Weights of a small waveform VAE: encoder arch quartznet, encoder widths [96, 96, 96].
Rows from block 10 of the decoder, named by matrix and row number. Each number is 200 + 20 x the weight over its row's rms, rounded and kept within 0 to 999. All counts start at 0.
# conv: width-7 conv (decoder.decb.2.2.conv.weight, 64x64x7), inputs 8-15, a 7 kernel for each
conv.0,203,199,193,208,203,212,210,191,221,213,214,210,186,211,238,147,177,184,222,192,189,186,174,214,205,184,209,129,190,186,163,176,190,207,212,189,235,224,210,170,159,221,179,206,190,198,208,178,194,214,205,197,177,189,203,200
conv.1,175,182,180,172,166,170,189,223,205,208,198,194,228,199,135,207,210,191,177,206,175,169,215,200,207,206,206,231,210,206,208,212,231,226,248,182,197,152,150,227,225,179,195,173,201,193,191,199,203,201,202,198,201,196,188,191
conv.2,203,187,203,202,210,219,175,165,198,168,170,205,127,188,225,171,156,197,230,197,192,239,201,213,207,202,220,179,197,195,203,214,187,171,189,197,194,204,205,184,210,209,180,211,164,188,190,173,189,169,165,175,163,169,183,178
conv.3,201,218,209,194,204,216,205,194,213,206,210,208,193,201,205,174,181,218,168,180,184,206,220,181,232,188,192,180,215,198,179,195,213,219,218,167,199,231,214,208,209,207,179,175,209,153,210,174,182,208,199,196,193,195,198,193
conv.4,189,201,208,208,230,227,164,182,218,211,194,221,194,223,197,167,184,230,187,180,173,242,215,190,209,162,228,219,175,164,188,226,207,178,170,176,233,230,161,177,199,199,219,208,192,197,209,199,219,207,198,195,184,199,190,188
conv.5,199,163,175,194,222,220,200,202,195,198,184,198,187,191,173,218,203,174,246,221,181,225,237,205,218,213,240,235,192,191,197,217,210,191,175,190,202,173,178,177,193,225,201,196,189,172,176,200,201,201,191,196,198,186,194,188
conv.6,191,197,186,179,204,210,199,167,157,167,159,157,157,154,207,219,204,201,174,223,226,207,213,197,217,215,214,212,186,191,190,208,199,178,178,180,184,212,226,228,189,195,178,194,201,177,204,193,190,201,194,197,191,195,186,191
conv.7,199,192,203,188,175,199,195,209,203,205,190,212,216,206,187,208,203,190,161,197,190,189,179,201,195,189,203,208,191,176,208,186,195,209,199,188,176,152,175,233,194,157,206,200,194,238,183,214,222,209,206,204,205,211,211,212
conv.8,208,167,191,216,191,186,233,210,187,196,187,210,204,200,184,237,182,165,194,218,180,197,189,224,193,229,189,215,202,226,214,190,179,181,206,231,181,196,226,225,169,150,204,189,185,207,173,197,165,184,187,202,190,189,193,198
conv.9,224,213,210,216,202,200,189,203,199,201,206,212,213,211,189,196,222,212,189,200,195,201,207,217,218,193,194,199,220,214,203,171,184,197,191,150,170,153,157,203,197,196,222,189,214,229,216,227,233,218,222,219,233,231,221,223
conv.10,205,210,212,201,186,211,206,144,146,157,139,143,153,154,205,212,190,247,197,200,212,192,200,198,222,216,244,212,219,215,205,185,184,159,144,209,200,182,194,221,191,189,189,181,177,207,198,218,211,205,203,215,215,207,213,213
conv.11,161,173,197,201,192,183,181,195,186,196,183,188,184,181,193,176,206,191,184,198,175,195,211,194,194,198,209,213,198,197,198,204,221,220,180,208,200,188,164,207,225,184,231,226,193,202,202,211,231,210,206,218,225,223,220,216
conv.12,192,199,204,192,181,212,201,151,148,151,156,143,173,165,180,216,216,216,186,197,218,183,191,191,191,228,212,211,228,223,205,181,190,179,161,207,196,168,192,215,203,181,217,183,204,226,206,242,214,200,208,217,222,218,216,216
conv.13,185,191,214,193,226,223,184,185,183,174,180,181,162,174,206,155,184,223,171,181,199,220,234,213,243,222,211,213,200,204,186,226,207,204,223,191,218,217,204,199,211,201,187,188,192,188,206,190,186,203,193,193,191,190,189,186
conv.14,187,194,187,210,190,173,170,220,212,222,225,225,228,218,217,204,197,201,187,204,192,224,225,217,216,206,221,202,189,200,193,191,207,223,215,181,193,215,208,204,222,249,184,212,203,196,223,188,202,224,224,225,240,240,248,234
conv.15,202,173,192,216,236,222,192,210,222,222,197,227,202,224,222,181,180,218,188,197,200,206,195,203,245,140,222,175,158,172,182,199,187,172,156,231,211,167,195,194,185,129,205,188,194,203,179,207,198,184,175,179,181,176,192,185
conv.16,191,177,177,208,198,161,196,219,203,206,216,212,220,203,167,233,231,172,201,210,208,224,211,212,188,236,179,225,171,163,167,173,192,215,222,170,176,215,219,237,207,218,200,198,207,196,189,194,197,201,210,207,214,198,193,192
conv.17,202,169,168,194,232,215,193,167,185,181,177,179,181,202,207,198,195,217,197,208,193,207,215,204,196,185,175,198,167,178,203,200,202,214,231,186,178,178,214,224,200,206,196,187,217,197,193,197,177,196,197,194,192,193,196,201
conv.18,164,177,203,195,218,230,196,175,202,190,187,187,193,194,210,197,191,231,186,188,213,216,216,151,187,165,194,168,158,187,188,222,216,173,190,203,197,194,205,231,254,206,199,207,189,181,213,208,191,198,196,191,199,207,199,205
conv.19,221,192,198,175,180,226,220,176,193,190,184,198,170,179,227,175,189,205,195,181,194,204,194,196,220,193,189,164,214,198,162,188,205,215,277,180,206,217,225,180,190,190,193,184,204,213,211,195,187,208,217,216,219,208,200,202
conv.20,204,216,186,199,200,186,194,221,212,215,224,205,234,209,139,221,203,197,199,195,188,205,250,226,227,243,211,250,229,222,178,184,211,203,207,219,222,208,185,209,230,190,231,205,221,210,234,240,222,213,210,219,229,222,215,209
conv.21,173,214,184,175,227,194,213,209,204,207,208,198,220,194,157,199,217,234,150,179,231,195,221,182,192,180,193,233,192,207,170,189,215,185,177,216,230,210,189,255,243,172,188,189,204,160,212,196,183,193,200,191,201,195,202,194
conv.22,211,167,176,188,206,215,196,206,211,196,195,207,200,207,150,223,226,195,219,209,195,221,229,215,211,230,224,224,198,206,198,231,224,204,197,175,221,163,215,243,204,207,214,191,206,207,178,221,197,194,201,200,194,176,191,193
conv.23,180,153,175,187,185,186,185,236,225,220,210,208,222,223,175,228,202,206,202,209,198,169,195,199,191,195,167,202,199,189,200,214,208,192,179,241,180,150,181,217,199,176,215,204,217,199,190,227,200,181,181,176,177,182,180,185
conv.24,236,241,243,203,226,247,196,205,208,205,201,193,193,201,205,181,189,213,203,177,178,191,203,199,196,192,202,191,226,206,178,202,216,209,180,150,194,207,162,167,234,241,203,203,199,201,204,210,195,239,239,246,246,246,243,235
conv.25,168,161,200,214,202,188,179,222,233,224,215,223,217,236,232,187,193,206,195,199,194,183,174,192,189,180,184,200,175,191,183,183,193,187,194,219,206,204,232,201,166,199,208,191,205,203,191,192,175,180,171,170,169,169,179,178
conv.26,193,156,177,211,243,230,175,194,180,164,161,160,163,149,184,223,203,137,255,233,201,233,204,217,193,207,195,206,165,185,197,205,184,182,174,234,211,196,217,170,153,193,186,206,210,203,177,192,206,177,188,198,188,187,190,200
conv.27,201,197,198,199,206,177,174,237,225,212,204,211,230,219,162,235,189,219,193,212,193,193,258,179,235,229,201,234,170,158,152,166,163,164,184,165,175,174,203,220,234,223,203,185,228,182,220,224,191,210,195,201,197,198,193,193
conv.28,188,175,196,197,177,178,160,226,214,214,200,206,224,200,157,229,193,200,180,206,189,190,237,195,231,191,168,199,195,180,178,200,199,212,206,201,171,142,189,208,200,170,194,197,209,200,210,212,205,194,198,190,189,192,189,186
conv.29,200,185,198,211,209,198,191,236,232,217,213,221,225,212,188,221,178,212,193,202,193,178,215,193,197,191,180,208,196,201,204,213,194,192,172,218,204,196,184,167,188,181,225,225,239,206,209,226,215,197,186,180,178,185,183,196
conv.30,189,149,187,209,186,172,202,203,189,187,195,199,201,179,221,205,212,195,208,237,220,210,153,235,168,182,171,154,191,183,202,187,170,181,234,201,153,193,223,219,178,193,189,191,170,212,160,166,189,217,224,223,226,224,217,227
conv.31,186,209,210,214,208,219,234,202,201,197,198,201,205,195,206,212,199,198,212,211,203,202,173,198,180,202,201,199,230,218,224,196,197,204,178,201,174,186,199,203,180,189,204,203,191,220,192,216,225,229,231,239,249,251,247,241
conv.32,210,197,217,229,249,270,196,184,186,184,197,192,182,193,185,191,184,229,193,200,192,221,223,192,168,180,176,183,185,173,172,212,211,200,189,182,221,205,156,162,218,210,182,189,186,179,190,177,176,227,222,218,224,214,218,215
conv.33,197,196,198,213,193,175,171,222,217,230,230,231,227,229,219,196,225,204,175,196,192,237,214,214,203,194,212,186,183,185,190,186,191,199,198,177,191,203,199,213,226,238,197,228,201,212,221,197,219,214,218,224,238,235,225,218
conv.34,202,179,199,210,209,183,178,262,256,232,233,225,243,256,192,200,202,179,200,207,201,178,192,222,189,223,172,202,195,201,198,205,218,191,189,204,194,198,181,216,188,209,220,205,223,206,220,202,216,191,199,185,184,189,192,195
conv.35,183,210,167,197,236,177,182,201,190,199,194,191,226,191,143,217,233,202,184,196,215,175,231,198,186,207,182,234,180,197,149,183,175,144,176,205,219,157,203,238,225,197,199,186,210,162,208,220,179,201,193,206,211,214,194,193
conv.36,174,218,228,197,197,206,159,194,209,190,198,206,206,205,196,189,186,241,180,207,181,208,218,163,237,159,210,207,192,197,177,167,174,175,203,139,209,210,207,210,238,239,188,185,206,145,222,193,188,202,186,201,202,195,184,180
conv.37,189,187,178,178,155,167,168,226,214,202,218,202,224,206,194,213,221,198,166,246,225,183,209,194,197,196,198,201,208,193,196,203,209,195,183,225,191,166,137,228,214,182,204,196,196,196,189,215,217,206,190,200,204,204,205,194
conv.38,183,204,230,245,223,190,193,220,218,210,222,219,208,223,217,186,176,212,188,212,192,219,197,193,196,192,202,194,168,214,210,198,197,191,185,204,195,230,240,182,176,219,192,215,219,164,218,198,196,206,210,210,212,229,227,217
conv.39,207,203,203,214,202,176,211,226,215,203,213,216,216,207,201,217,203,161,197,191,197,179,199,204,174,214,169,199,199,204,209,198,214,211,210,212,180,187,181,218,192,175,203,195,210,196,183,206,180,194,203,206,210,202,204,207
conv.40,213,176,178,192,208,215,228,200,200,195,177,190,189,184,208,197,187,190,204,231,217,231,230,234,228,210,222,213,208,193,189,198,209,223,187,198,177,178,184,154,154,186,178,194,202,188,160,166,192,174,183,182,167,164,171,177
conv.41,187,161,195,188,222,180,154,207,210,222,224,214,198,206,195,189,191,176,228,163,160,217,208,172,179,187,168,187,166,190,159,217,198,204,218,157,184,218,215,164,169,225,194,220,217,167,226,193,190,213,207,202,198,206,191,194
conv.42,197,166,194,201,192,180,175,262,249,243,229,245,243,250,216,195,208,191,220,213,207,231,218,237,221,217,201,206,194,189,190,188,188,199,199,186,184,196,218,187,182,198,202,208,214,217,203,217,204,201,195,181,198,199,196,197
conv.43,183,183,209,205,212,234,221,169,165,166,173,167,155,160,222,217,204,215,224,215,181,180,190,180,188,195,216,204,207,220,228,214,200,193,168,199,192,207,195,186,200,187,197,187,179,201,188,212,220,224,229,230,238,238,239,239
conv.44,186,196,247,195,191,235,168,201,200,200,209,197,197,203,226,162,189,233,182,203,177,213,206,188,214,148,192,162,199,195,161,179,199,197,201,174,207,217,206,186,208,231,172,185,190,184,207,163,189,204,212,202,203,208,200,193
conv.45,197,192,179,185,214,221,213,172,172,176,149,182,177,159,177,181,185,216,170,177,205,230,232,196,199,216,211,228,210,190,176,218,216,185,170,208,229,203,205,193,213,211,196,208,192,179,203,190,189,182,189,187,188,189,190,186
conv.46,201,213,204,223,194,199,218,208,190,200,199,204,207,188,167,237,210,191,219,220,187,178,199,195,193,196,188,202,218,216,215,196,207,210,181,193,179,171,174,192,193,202,192,209,200,201,201,207,216,219,218,234,245,249,239,232
conv.47,230,209,186,170,195,231,202,169,177,186,180,175,147,168,205,197,183,224,208,178,196,202,210,214,235,229,197,188,212,187,177,181,193,194,189,186,210,209,198,163,190,188,205,179,206,208,214,218,214,220,216,213,204,197,195,195
conv.48,217,173,214,245,190,198,212,160,217,174,199,196,159,203,249,185,155,189,207,193,194,214,161,200,179,203,212,161,171,189,220,189,162,205,206,196,182,223,258,195,176,201,180,201,193,208,186,184,181,220,210,217,205,212,214,214
conv.49,199,227,206,205,210,204,215,188,207,204,206,186,208,206,172,210,192,232,171,190,210,175,227,177,200,185,195,199,222,196,167,181,178,169,168,181,218,216,179,200,224,189,179,164,208,155,224,189,184,190,197,207,219,212,209,199
conv.50,176,164,190,188,181,166,142,215,212,214,200,205,223,216,168,189,203,198,158,194,184,189,213,177,188,165,193,190,215,189,195,185,206,193,225,207,202,157,144,213,228,187,223,171,200,221,183,217,227,198,191,197,208,199,193,191
conv.51,229,201,165,184,212,198,168,195,203,194,197,206,192,197,180,219,229,229,230,215,223,204,191,176,185,170,207,176,209,202,186,200,188,164,164,234,232,175,198,219,175,179,200,197,194,199,195,207,212,196,196,201,194,189,186,185
conv.52,208,156,185,200,178,196,170,218,207,204,208,214,208,217,194,209,183,197,170,232,204,208,178,188,206,173,196,154,207,188,218,204,194,202,192,179,182,121,188,196,178,185,231,175,179,230,171,224,226,192,186,204,204,189,196,203
conv.53,205,213,211,191,217,191,187,192,222,218,218,219,201,219,205,143,154,188,221,161,157,172,173,185,190,201,161,148,200,208,178,206,190,204,227,197,218,241,196,163,167,200,187,206,200,183,220,213,184,202,203,187,178,195,195,187
conv.54,170,176,194,216,189,183,188,186,212,142,188,190,157,200,245,168,194,187,212,192,214,228,202,225,205,194,207,189,197,219,224,229,212,228,252,190,169,195,208,194,207,193,200,215,198,211,187,176,198,193,183,201,185,190,193,194
conv.55,188,205,218,211,197,210,204,195,180,163,178,147,177,180,161,191,193,176,214,182,194,237,213,231,187,225,199,226,180,198,201,205,205,211,218,181,194,192,202,177,192,233,224,234,239,240,214,211,215,192,184,188,180,180,188,189
conv.56,194,197,199,187,211,224,184,161,175,163,154,180,166,177,215,191,167,229,212,197,185,204,203,196,207,199,210,187,203,193,203,208,199,188,187,200,203,207,199,193,229,218,170,198,172,187,166,188,182,197,187,190,178,186,200,185